Weights of a small class-conditioned image flow-matching model.
Model: 19.3M parameters, arch dit, patch size [4, 4], layers 10.
Training: soap at rate 0.0012, 22500 steps, batches of 128.
Data: trained on cartoon faces, 28.3 epochs.
Rows from block 7 of a small class-conditioned image flow-matching model, named by matrix and row number. Rows with one number belong to one neuron. Each number is 128 + 24 x the weight over its row's rms, rounded and kept within 0 to 255. All counts start at 0. Numbers have three digits each. After the name is the row's rms in percent of the matrix's.
After each neuron's rows are labels from the 100 images, of 14976 (inputs lightly noised), where the neuron reaches its highest value: "peak at" is the part of the image that holds the peak. Only what is clearly more common there than usual is listed. The data: cartoon faces.
# fc1: MLP up (model.blocks.7.mlp.fc1.weight, 1536x384), inputs 192-239
# fc2: MLP down (model.blocks.7.mlp.fc2.weight, 384x1536, transposed), outputs 192-239

fc1.621 096:131157119116126098160119099120131069101122098091132153156141086090134132118076094136125101111134133134112123081129172140154132151121107122130145
fc2.621 087:140134142145145128152119105106124142111145098160135133124128138095155127110176153137147150110109113147130149107112077114122097090100121140123107
peak at: bottom left; middle left

fc1.767 102:096137132157094142132133141173132097158137130151095090083132152127118144134131126136162117126115167151149098166107135143119165188152122131134139
fc2.767 116:101149116120104134137137096160138125152099138107130113136141105077157142115144109139107097133106136110124088090119155140168114157166130137114170
peak at: top right

fc1.186 127:151100142153128091106122091097144132105119139109108104114162172121116120091133105115084114133130119170146107134145091117125135145094125174157155
fc2.186 140:117174178093130114161116100123111146151154143181146138111095110124163132104094147146111131146141115154103100083129130085150159127130133076119113
peak at: middle right

fc1.684 100:135162119146153056144136122138145104105132091082139128127116164181129165138146132127105129116137109108103130162070086123143107111130127142119113
fc2.684 076:128098116132107042133131110133172126102110128122104166154128077127136135145110126127112110107099168125125100155090165139143106119108138147150144
peak at: top centre

fc1.219 090:150122140136066128121090105100114127156169100141141156147151070122095119110140076134122126113138116087144126114130106110077127113086084130115083
fc2.219 088:124097143119186114136109105163122113123141092141088114139125129128186154120147191108108109108153112112118111095126132139130122139117171115119129
peak at: middle right; centre

fc1.454 101:135174126144143180198092134092144149137100158124124176123139159128078123164138100133130139135147090142116112122122102102142102127134136108134138
fc2.454 097:128088076143125119157100152107123120157101152124119075140133104114156126154142171137137166128128138179172092090154137162108101105114114117128124
peak at: middle left

fc1.30 113:172129119149117148107116162164116146123113129109126137127155134118132157110154130087140118110079162168126113130144155158078126124143123137126142
fc2.30 112:106150133098101142148130123112134111155094147150152121099124119136119144121134133133128103190156109142134159117127135130133157132126126129122116
peak at: top left

fc1.381 100:135132194082140112150129152115130149139137113143139114110121114171128187113117159174098118108064143118148155148111109132109160097176149149154144
fc2.381 117:096093138115129174133136124086131134148134123109129075107123122136132117073137155141126123128148080143151111114121142180134126123145128137118107
peak at: centre

fc1.408 108:123108118157136108118110099082114156132141122144145139138153119099096092163115079143107124128150161122118082115152142092129150163132116148086130
fc2.408 130:098098100150144144098145132126124140114099123132149142141092120103135145137143089125163095109127106095156157113131137134111167159170130109156124
peak at: bottom left; bottom centre

fc1.434 107:108110114198098148130163156096127084077144099109126102139121107120142124131132113120143106111153109120119132142132123122127102126156133113136138
fc2.434 126:115128129066114122143130139165116090080120129133167118116121161137118090141121110125132117183115136118158149123124146134136123115155132132119124
peak at: top centre

fc1.64 091:139065129147134145085135108129149142113125091136137118126080146110139092156126146162158111148086137132126120157129117112145133130144117120158187
fc2.64 092:143190150137099129114099121134140127123116067111127162131095112115104164153137103162129144148137124141110125156110131135070115140124122112138135
peak at: bottom centre; centre

fc1.135 093:140101176138140138136148131123118108115146161167117119159110127132109142155095140100128152123154115131163095088135154149140118133153106148113134
fc2.135 093:135134115130105194151140080106162128129133113105107126130116130164148110127174109130107154110104150172114098088119137112178116120106136124127158
peak at: bottom left

fc1.758 118:077141105097133157111100135125138179058118100095163134135070084139095138106133137134110172114159129139123138137118131163108097114124105073103141
fc2.758 131:112146161127112139129141139116102121157177162167104127139130119144152126143097102121120102178135142150084109101121138108130106162125121161137109
peak at: top right

fc1.412 107:125100143115153132148166130159081153156133097096187136120121124159101157115126143085126123119107184088135111163118103125135125145138155120094108
fc2.412 125:122119121124112104140126136165131152175156152150165145141146133135100099112127142154111113124129111113095096139105102184124158100173147128144118
peak at: middle left; centre

fc1.322 096:088129133154135166147151124161158117124134111139118128141172099141127177103105172115101118133153102139126118135096115125127146107149120127149140
fc2.322 084:051129170126120162188142170147134133129176124096129123115137134155165102118110114140123084136143119159144093135137126149111158139138138121125119
peak at: bottom right

fc1.34 089:151136081110164123108113098145127180131065141170118136180147138141126124150114132106097140114129125193120142140197111098127092116128117131085101
fc2.34 091:129108183130115152120126159135109150138093149166126161084144141109130140199125104122121116130130117175135132180147119179099092141158159150142134
peak at: middle right

fc1.145 128:129144127128141133134124146126184129133145138121133123122108114117117130129136128114132112127159159072127134139160160165144161106142161127166121
fc2.145 197:133146141110146130127137091158142101112131146173109137129130132116132126125121168132130104123134123133118097115116118119074111098130149084129137
peak at: bottom right; bottom left

fc1.318 089:136119134132113122147100159119108134126092133086114123150146121131154124143126106166120081138114143146147097205153111093128104111145139104127166
fc2.318 085:139127109141153183131158144125114116138100111123119131110144125124131169118103159129100154119143129130085139194122130139107130143135131148150091
peak at: top centre

fc1.216 101:137105156132101111120114160112125119155151099133145153123100127151118111105117120126143113114155136164139127149134111153125123112146133113159114
fc2.216 094:100120120102121132144180115108091092181163146155140156103132149135113128109174129142165115127161125153170151136131145127170150126147149130125131
peak at: middle right

fc1.342 090:098109151108093139123143118165096152108143143146096094108148111125153165123128075123129148160110134070147119148134140137141142072107141093106138
fc2.342 092:092163052145140133097115135181169118109143122085095161190142162126134127130147086131152158150160136069145158138122109128136124136098112131125106
peak at: bottom right

fc1.652 110:117148117115141127121131163150128139153157121113112136132143092201159119130123148148150109115111134142110124110175130132128123134158130147126173
fc2.652 127:132132105109113117141124126091111133132109131122129138118160171195099120115138163118076118117137146154123131112104122154120110101101141116142131
peak at: top right

fc1.220 095:165170107088120117126132151131114127133153109143157078096126180135157130148129083137140130113070096103143118170115150132134156137140137141147105
fc2.220 093:135120155135108150126124153139113092130133133118148151133126120142120129095137184131097146096135111099073101177133140120124117111128104124110157
peak at: bottom left

fc1.495 096:099124116089155090143093180150135136125115154138106168143113102113157126119089121117113139117156102169127117147135071129136130094156140142151137
fc2.495 089:098117121143082096142063128146113140121111123136100112121137160120098124125142131105078108124091106170119120115138148129132156166124107112099106
peak at: top right

fc1.455 097:058158147144096145149131158104156110075144108108173135144120127162098118105138144147111102124113133101167145125104112152119150185166126120125131
fc2.455 112:131106104085110124141167146130141122109171124144181179161138162125125125140126106123065114136091134103165127152115085140116094129121141119115108
peak at: centre

fc1.63 101:130117121114120126182129120077091147120139133114100149141105112116138113119165115145173145106095101170118128148120135109127104138126134106133132
fc2.63 100:122156132153176119089162090129140110126162122125181140113130117136106100115092117126136115119111110137120131108128139138142089125125080126144155
peak at: top centre; top right

fc1.0 092:123140119108133171133095160113134133130145102161128094116130130141189104150103108149108110125102089088136115165166117151135145131130087117139124
fc2.0 085:155185087137115146156115139148102187128126076118140156143117143150068122153108121123067165138152124106096155182144145131079124145125181092118104
peak at: middle right

fc1.691 098:116117121102120134146168135098099104095147087172124149161082115103119114152163122095083128139096134115142096116111119142148141155090169167098134
fc2.691 097:082129142129108168124161114131115123077156087103145109083114166120131158141121132118082141139148122125112091107113156139162128109097077124141145
peak at: top centre

fc1.565 103:117118156190104144131165136148165126111101116143171143145146103157149141135120152118134116154118119172132176133093142136140112165160098099116124
fc2.565 086:121105119090175175105153117137115126135131134133155077118145138160105108118151110165109092129128108192137127163118139139123127108152155123142118
peak at: middle right

fc1.596 107:102132138151088125132111150165132112110123083131156132117156127137105119140131133128136153139139073130159133164115185128094151129092137115158109
fc2.596 112:116099126100181134104138142127122133130125125153168162131127152099144103117070115143163140085130110112152085164138058109126097073116111132130145
peak at: bottom centre; middle right

fc1.526 091:115105129079102093095141102174115116090118128172072132118106119107127083123148146164132145101126131131099125140116090123141071138115127063050124
fc2.526 076:141135142154160048112146122148079130077126130131094128156118162133111124115150116139120107086118110160154167131130144117157132129120130104164132
peak at: middle right

fc1.159 106:118142108121115132113111123125127135178110110116156127159057069184103132108164111112109100097083121161094118146113122157135102099130136128081137
fc2.159 103:102131189139157120144097125138131122196079154158150133165132133174157137097093154129136077145128153140126103145108164146132128154117107121128103
peak at: top right

fc1.538 095:096129118112160119113141120078115079136098160142119170137114147153111117125092136132175141119116132124126085125133102153111113163142098163125143
fc2.538 085:121103129120086116132127126083136071116104165096105131103114128145137161122136137127141115113117119116158091151129150102099091094127094096150130
peak at: bottom left

fc1.439 090:125106128133141112085146119137109102141133118128118138128097104112099142100112120112154128146123115150108153138112136103099138150115183105098091
fc2.439 083:123172138097126184118125118123113123125142145145106122161148143122134127100099092124119129154137145139136133120113130134123085168122064146123125
peak at: middle left

fc1.352 100:152143138122169133110106134171113158105142190156170148147133121144163137157089111181124166119192174112145110154058150161142110143115162147158148
fc2.352 097:162167138160116157104125115121126197076141164128133114126129115128085113129149156131139144145125100131142120121139131098112129102120109107100114
peak at: bottom left; middle left

fc1.77 095:098150125116134133113080168117160157108120136159131200177107121151114144142115149120090128108152160154096142127089137113086095106108119088155138
fc2.77 091:124161126131137143099111154132110175117127146115156100096136174157155115125170119146115125148080106164147164176097152086112153119121134134099159
peak at: middle left

fc1.205 103:147111113130087086146141163120106139104122136106119115097120095150118147169115137102131127130129106117073154133116133075113133143106088121084111
fc2.205 099:146127100110135156137141165145136141126110081126128122144138159120154116159132136176105131112134131103131169148128091119114085134133188089135122
peak at: top left

fc1.738 097:125154114166077170155158118097136153131120121135145103121124073082155131083149078131162119114145152114056157160125199125144158163139111133149133
fc2.738 092:136116119112146143147125139118131131141124145117153116125147168132140153161123163121103147129121108159180156139128117107154102124136204169145132
peak at: middle left; centre

fc1.195 116:072117146119150166151137161134119096138135108107110146083118126103193175139109111117127153101120131159155145144127101125109148093120165105119102
fc2.195 115:172118127179128107126113117155082156139133140104119144068143123115143145132130174106145108119117155094160191161138131142158093055137088144100108
peak at: middle right

fc1.373 092:174114084140120184094111121137169083108136122141157171100121098164128126130117140116116128131115110135147096130128104100081134101111108125103140
fc2.373 082:148134165150132166105088144122139086101120125137127115116124129110161112106143096140140129126118119122125126121148124141165165104106137104123121
peak at: middle left

fc1.265 100:153140087092149133175153104144102110126147119156131074187137152156157146112123120115106109133103118122114132122117105145107167151176112114129129
fc2.265 092:132135126146160209102147134132116138108132149132106124131111092160134110097104114124076127103136147093126095130133141088114151105096129146122121
peak at: top right

fc1.15 096:098128124117136138109127150141182087118135103132150125114148122121149116104116139145120107130128113133138127148181134174131140121134133133118136
fc2.15 089:095104127108139169132123154126106119123125108123134140174147135156120126095140129115093129112145125098097127127181123092170157126168128119125166
peak at: centre

fc1.49 097:153148128174111121117157110122126109137097145087090066115180130105140089134142140159171137125149133118103102147085093121129121112128149091100097
fc2.49 087:128125099113119127114150164102145124147108134143121163175129131149101124128084096158176174147144142138089130143134126128151131136139106117148132
peak at: bottom left; centre

fc1.557 090:138115138128084120136124110179153138135127132162130148158105117124102113137112095100137128098102124101102150174120122103133132096142134117123135
fc2.557 084:086142161124143119152144116146118143120079153120147120127118135148126124129113132138125117100177108121177143155112146111124146167153115159123130
peak at: centre

fc1.65 089:141132116087124151119147130156115110096098134116117153116119106133132130131148125114152128118145173160130125125102142147121148123172118131114154
fc2.65 085:145119172135148135099117126137130113100110156114154104144131094131127120124104161154127110157167090132090140099116128097115114139124106068103130
peak at: top right

fc1.1 097:125112121125136117153108119097134126124108162172132137149147140120149157131112126154091192182099114122144124099104105096140129128136123096132142
fc2.1 088:105153139127137109151110142110099135112108158106119131079141109142105123167112139124160146159084179102074154100129095165145128118143133144118122
peak at: bottom left; middle right

fc1.140 104:115130070087088175108097140185129146079164100151159135131121134132153110119122098118115090131108142113107170142152124119138113112114095120132171
fc2.140 093:157155110139132195117100123140159079137144124125090103152127119124122160152175194129129079174142126184158146145141145129096117126091123133120112
peak at: middle right

fc1.664 108:099118141125099094187136178139098093149104104139143145115130115141133145133139148140146079139179123122123141121142129099086116150140085121131106
fc2.664 099:133136167139154100127079145095121092160120095126145138127129124125100093126103176122113108100072179158137103144126093148135089115138164118112121
peak at: bottom right

fc1.312 115:136105136136119149114151099108121124125119169159101128141108112120124099094119076102118104162163113102099137138168144154141154136111142101120103
fc2.312 117:121101122101139129155112082152134143156097134114141084111128067104122127113133178133087096105092165119156130185124112187109163135097134134137127
peak at: bottom right

fc1.245 095:125088114129136149073092154121114123130120089131141149130194164098136143110128098086131146145102104140173165124151154105173127140108118134110127
fc2.245 090:157131116130106165125111132132166139128129123121133122135132105113112106121139111114151151149094160135126115112110116108139147153109102141096100
peak at: bottom right; top right

fc1.211 099:138114110121098110124148142159148146165107139136105100132123110093107117154128137139116153136148167161153124132114163111144117143148103121133193
fc2.211 087:153145103142157112144118147162151128152080114073085157132143120125153119155156150151114126183108107168088128142147165134164109135148134143134120
peak at: top right

fc1.643 116:119160128133085119115162096148120063116121123112160115171139144151105131112131108108106084137154129114131141140126124133118141118128124138148130
fc2.643 127:115101125119160140133139157157136115125141107123136114115163125138125121113166105135144171112102141168164108151136149136119164148159177100127170
peak at: centre

fc1.154 099:187113106135100122098121135155077103085106113107139112157132131167124097095143173121090094092107093142141127159128115158118143096139082155146134
fc2.154 107:131149102102082148095191140172153123131110132140109149124146147164142117063121123116090133114116180165174141149123182115153162146142144141129093
peak at: top left; top centre

fc1.359 086:130143145098105181099151116110177108094122105103127118142179150137116114096132141133184102144127143093149132153150118131135139156149123106159155
fc2.359 084:137117152155157182140139134129100154116105079081136158107136135101128118097147126088152130120120155094104115141151144152141137125141139108139116
peak at: middle right

fc1.686 120:117142172152090139139103136150123132116113140106115108144144124142130104108132139118149120130085134084120109166135161159165116142126114112156124
fc2.686 156:141088170137094134128158133134128142092129117104134108152129096118151119137133117124119122185119147125096127140121141121116164165106115129110113
peak at: bottom left

fc1.669 112:070142150126128151148141089113139102141100088136101101179141080104132118118093116136126125164129121140130160097136107145102150180139136158113133
fc2.669 132:112140131133100128110150140118114161144107058109094137094076078109139088099125158142102142135135133136103155136115138104127116096122120094150136
peak at: bottom left

fc1.5 099:156172102114095112132135145152117093135156063096171133106136141146079136147146067158134172107149130087122107063105139144120146126170159107173125
fc2.5 095:145129137157144088145138134134148130154165052155151154125139110127150096111117217120138081092059141131151114127127114104093130162150144114103170
peak at: middle left

fc1.230 115:140117154120132162101109124112156135133121106117127130118176123124157127091114181146141137156184117121143148120235143128098113119133149150163163
fc2.230 131:114153105122143130098156109118171110130120088122156107111086140130131112143124168115113157137137186121091154164093120106146134117104157104113078
peak at: bottom left

fc1.189 090:144120132143155137127106122111162117141130144150156095150158094109071100112122119128131131123164153155082155090125120088123101125154101150149125
fc2.189 085:142131170141112139165084098132100081120136116089159149142098136156166142123160105082117097113121150143187136085102125178102113132138132141125126
peak at: centre; bottom centre

fc1.286 094:104127117110153118162141105193122121093093137122128184170131114147151155092106143130136099093123125131156141149095095159153090148112125144157166
fc2.286 085:116145114130111154122153126192102096124132141135108068141114133140097097090172128106142130101122108188097123144136145077106135087123141146114133
peak at: top centre; centre

fc1.272 108:106110144148130134082130106148089109143103140155105162101120123153121144150127160104167152116141121171117136145167112136144136118137117101154098
fc2.272 114:156128154170104156137153145087096098129180132117141137132135127119075138135104134133147108147138129185121108106113120129133201114124119133123157
peak at: top right; bottom right

fc1.476 091:108156112080115057165140126135106147146155123090133154085160139124153160121123135133125142160120149123137135119175141112124173119142163063109118
fc2.476 079:112088161158118115144139116120124144138152107145096121173150087141113093127129108143108125168089124102100099128130112149108134126129130146111139
peak at: middle right; middle left

fc1.727 091:136139113121113164126125168132165094104147144118099119158147118104142116170099113136139114139133099123118133136101102109149138093138110156151145
fc2.727 082:164146144130121161078128156108112098108156142124113169134138153165130164161166143086149143124127100140116105142105127173121087148130166116102124
peak at: top right

fc1.106 091:097081142136110162102122144072114124104098115129122146169129145134071103166107100134130111098110136119184085113147100106107138176071140124109163
fc2.106 092:065131127108134164104126115122128064099080098143138102135125132142117109167142129135138125085126108138099131149130143141130166084082135170130130
peak at: top centre

fc1.42 099:154117127124116118149107156146148139105136129144193145117150180168173158109102122141134132124087145112116122152150120108153149082049138116117138
fc2.42 091:148164134134121104138085134147132158154107143127204107118105102125092101077140169116112098132155123152130122156136106183108143146043162119127144
peak at: bottom left

fc1.563 096:142113119127106120183150077110132111118185092110116073154102110120135126129153132127156131130138090094092056103126118126160160174122121127124131
fc2.563 101:156138132165068185166119074129155120115218093165106082101142100115138172118105098140105099139156133127121127109146121131098116149163118137134126
peak at: top centre

fc1.234 115:130122118118156117124155080156115107125145122123136118132192133121156101119131125127137128123147115119126124110142108146120092156155135101130110
fc2.234 131:130142128152150138107120149177154122137145099091102144146093148116076115130158131129125138148134163135147085132124131159116138127146128153165118
peak at: top centre

fc1.630 096:119120133109129201089156145066058162088104171176137114159158131063121118129134124119134138114127148121107115117124121126111131156137144095123124
fc2.630 084:105161153159134209111159149069176143109115126135132152136134112133133122112133174109143121131060133162173115129123113127139104104118112076143130
peak at: top centre

fc1.343 095:103126151150120155103144099155129139140087115141109087120124100154099140149118128127116143097122112141122144158127093104145069128128124084112092
fc2.343 090:084125123111107080137113110162130120129101115129113173144125118129134110154125159116124130105139145100122119161128108189159081115138127183128133
peak at: middle left

fc1.626 112:116108126123142121123142130103132098116158112155109142182142129141146141119143106131080106112154069136120116144118110124147140102114128088084157
fc2.626 106:139132060126134163154152149167148109121149186136141080153136103132086141147118167140106166148155115156138144112127120139095125140118094147156094
peak at: bottom left

fc1.350 123:127102188117149118110121166144143135122130123176125131100164112113134111144097124141113108114106124071111135133141178112121157097157103151117099
fc2.350 129:164165152147149152123134150096112124099141130119121161108118158131120139127141140129116141083124134155138124137144125149095106115136097122136129
peak at: bottom centre

fc1.221 099:129159115107103140169080107129135139148171150152157097159119104146128104177126122127108107125125105139168117108094181152130109139101125147134075
fc2.221 094:139109134139152140140114117134147124104187162108156134103105160149157121197118094131134170116151144117112111125117104126127071111078128134124165
peak at: top left; middle left

fc1.56 087:130137188125145163117149104161132126171139117122099093121118105138158088144088098184083119142132128153126140145092161183171112130121127148112145
fc2.56 082:093108068106144150100141141175111118113141151122115154134161133100123170142130142182150111129118134159123132150107121051123157111134119131155131
peak at: middle right

fc1.57 116:099114116138110120139157153148133168132147100182101135091120082133124161176094157151136176109100126146101097101085132111160145119108091090140117
fc2.57 114:121139130148153139104200134121118175096122069130138157164107130109112117144173121133134161080137112151136165117137132118121099159164134103164164
peak at: bottom left

fc1.181 097:102125131105175119104159120158143149141120114151124081119125141143126142119092107124094140122137134188094088132121070130084135111143132170132098
fc2.181 096:120103120128115136123184149137102115176110116137124156128107134155153082142130173116144113120099138157137105131131149121145119096133111126157117
peak at: bottom left

fc1.379 102:119191155128123151164118120119129101128096126102087157144088174141085142114131095151175080126161166101113126120132153111157148135097134143126158
fc2.379 096:116146080131140187150089115156120132168124106152161134166107114126114111106166114110170123147138151061085159096156079192116124155163148134139103
peak at: top centre

fc1.646 098:094095112098149095139106157138138124140127132129123103184119128117126140108146127160116104133140120145149140124143105114105172159140099123161139
fc2.646 109:105159145130105189126140153134098125140129136125121130095112124147141123091116175120121150160124112155062111139125151202158162162126172123109149
peak at: bottom right

fc1.600 094:160125164102162132117135113127171163134166099147093104155140125124154171137116114111134103127128149154103098120136156097150111130061103101083103
fc2.600 089:133139029107115162115168163130126122096136093117141111203143132114138090087108083115133145126160169063098158147139060129122089133082117143139095
peak at: bottom right

fc1.645 113:147161128135140127101092140112100108097145138125087116140128167119167149128146125093145127140094131116101102137121125129117111119106089135095120
fc2.645 120:143113108117138130133118152104102098100169152090095148108128094148129133113120095119136131127159136126165106108132114127136115137089184124127143
peak at: top left; middle left

fc1.648 094:164166141136093125088088138109117085130106098113125162125130179159091123124103124150123153074136090118103143171115110113171121172122151144139133
fc2.648 087:144085132130134145119097125152140110118084119140144077105098094117142150121105156112117096092102178125129121174115125133147140080075123141136101
peak at: top centre

fc1.612 101:130127130133055166122122103048140153106112093120145148109121144125148111109134107131114086095139166110138140099135128146142100139151148113118178
fc2.612 093:134136133091148107128115144116139136129152126113157137117091131136124095110107216124186135117110102090126149087108117120110114144151091122100106
peak at: bottom right; middle right

fc1.751 094:133131121148089166116088109119129133095105110101142156104147171118094119163097152101156132122190153132149096123090110112155148170122138117120144
fc2.751 098:106121131138137135184095137115125081087101115134132126157150094144142138155108104170114147108093164118099113126135143096173135109112143109115079
peak at: bottom left; centre

fc1.384 095:113136130151122131098117083102110144115133112109135146089145123114102110143118116105133107118130140092121122139149118142154162169097102112099178
fc2.384 083:130119099122130130134105098082143099131116123150129103147156133113096153137137149149134132120128118095127122117141174137129134094116144113134130
peak at: middle left; centre

fc1.371 098:123100179081155098168147177103138170115146124134117124115123130111173190135100145150106103143123145085132148111110132145176122151121098149153132
fc2.371 089:120114065159099079143127159104136146151095147098122150121125115126116128156167142126156132126149141100149144113136140122116072128120127145131136
peak at: bottom left

fc1.258 095:103138114117154144079127153133077129130127166154116124105173122100114109154131104107143105151123122113163144133121117134136140113140117128134130
fc2.258 083:087125145139097155107119172125144148145153165125109131132146132100163146186140144145152128122157110105101122139108149142118085139129121110143105
peak at: top right

fc1.528 093:128123120126108154157136100123095154149133127121112125136127096126142136123188152117147134155099110105148127139103121135122115126153104127111135
fc2.528 083:120140137136145190144092097138141108125181104152143076112119138125136123123119119143166099085125142101111145127115141117123146135149140129134132
peak at: middle right

fc1.361 097:129129144137140159106116157108139163061112138119137120118145104139152161161083103124122141149109120143102156116138141111144173124128128135140129
fc2.361 098:136125131128133150149127141122134125093127130141144129161144148134090108180181190125170118140137127136173163105126125124130115128147123131119144
peak at: middle left; bottom centre

fc1.271 095:096154150128097125131151129136142143132122145115170179092152125079139139087142179113151117116117118107123182111149098126143124124114130130148147
fc2.271 097:151090121123148149164100124138109103155126103129208104161139119128109120120159153105141127083090157140130170134118115107082130177136169126122136
peak at: top centre

fc1.734 099:115139118112143160165152142109102121097141144124129152125097131132116155110130115153103122103118155127122096161077110118151139140145138082141119
fc2.734 094:107082160155104170146173119126131100127102147161141126137143134126113130071129159148120177100123092090142120140135119172138121124149095143126106
peak at: top right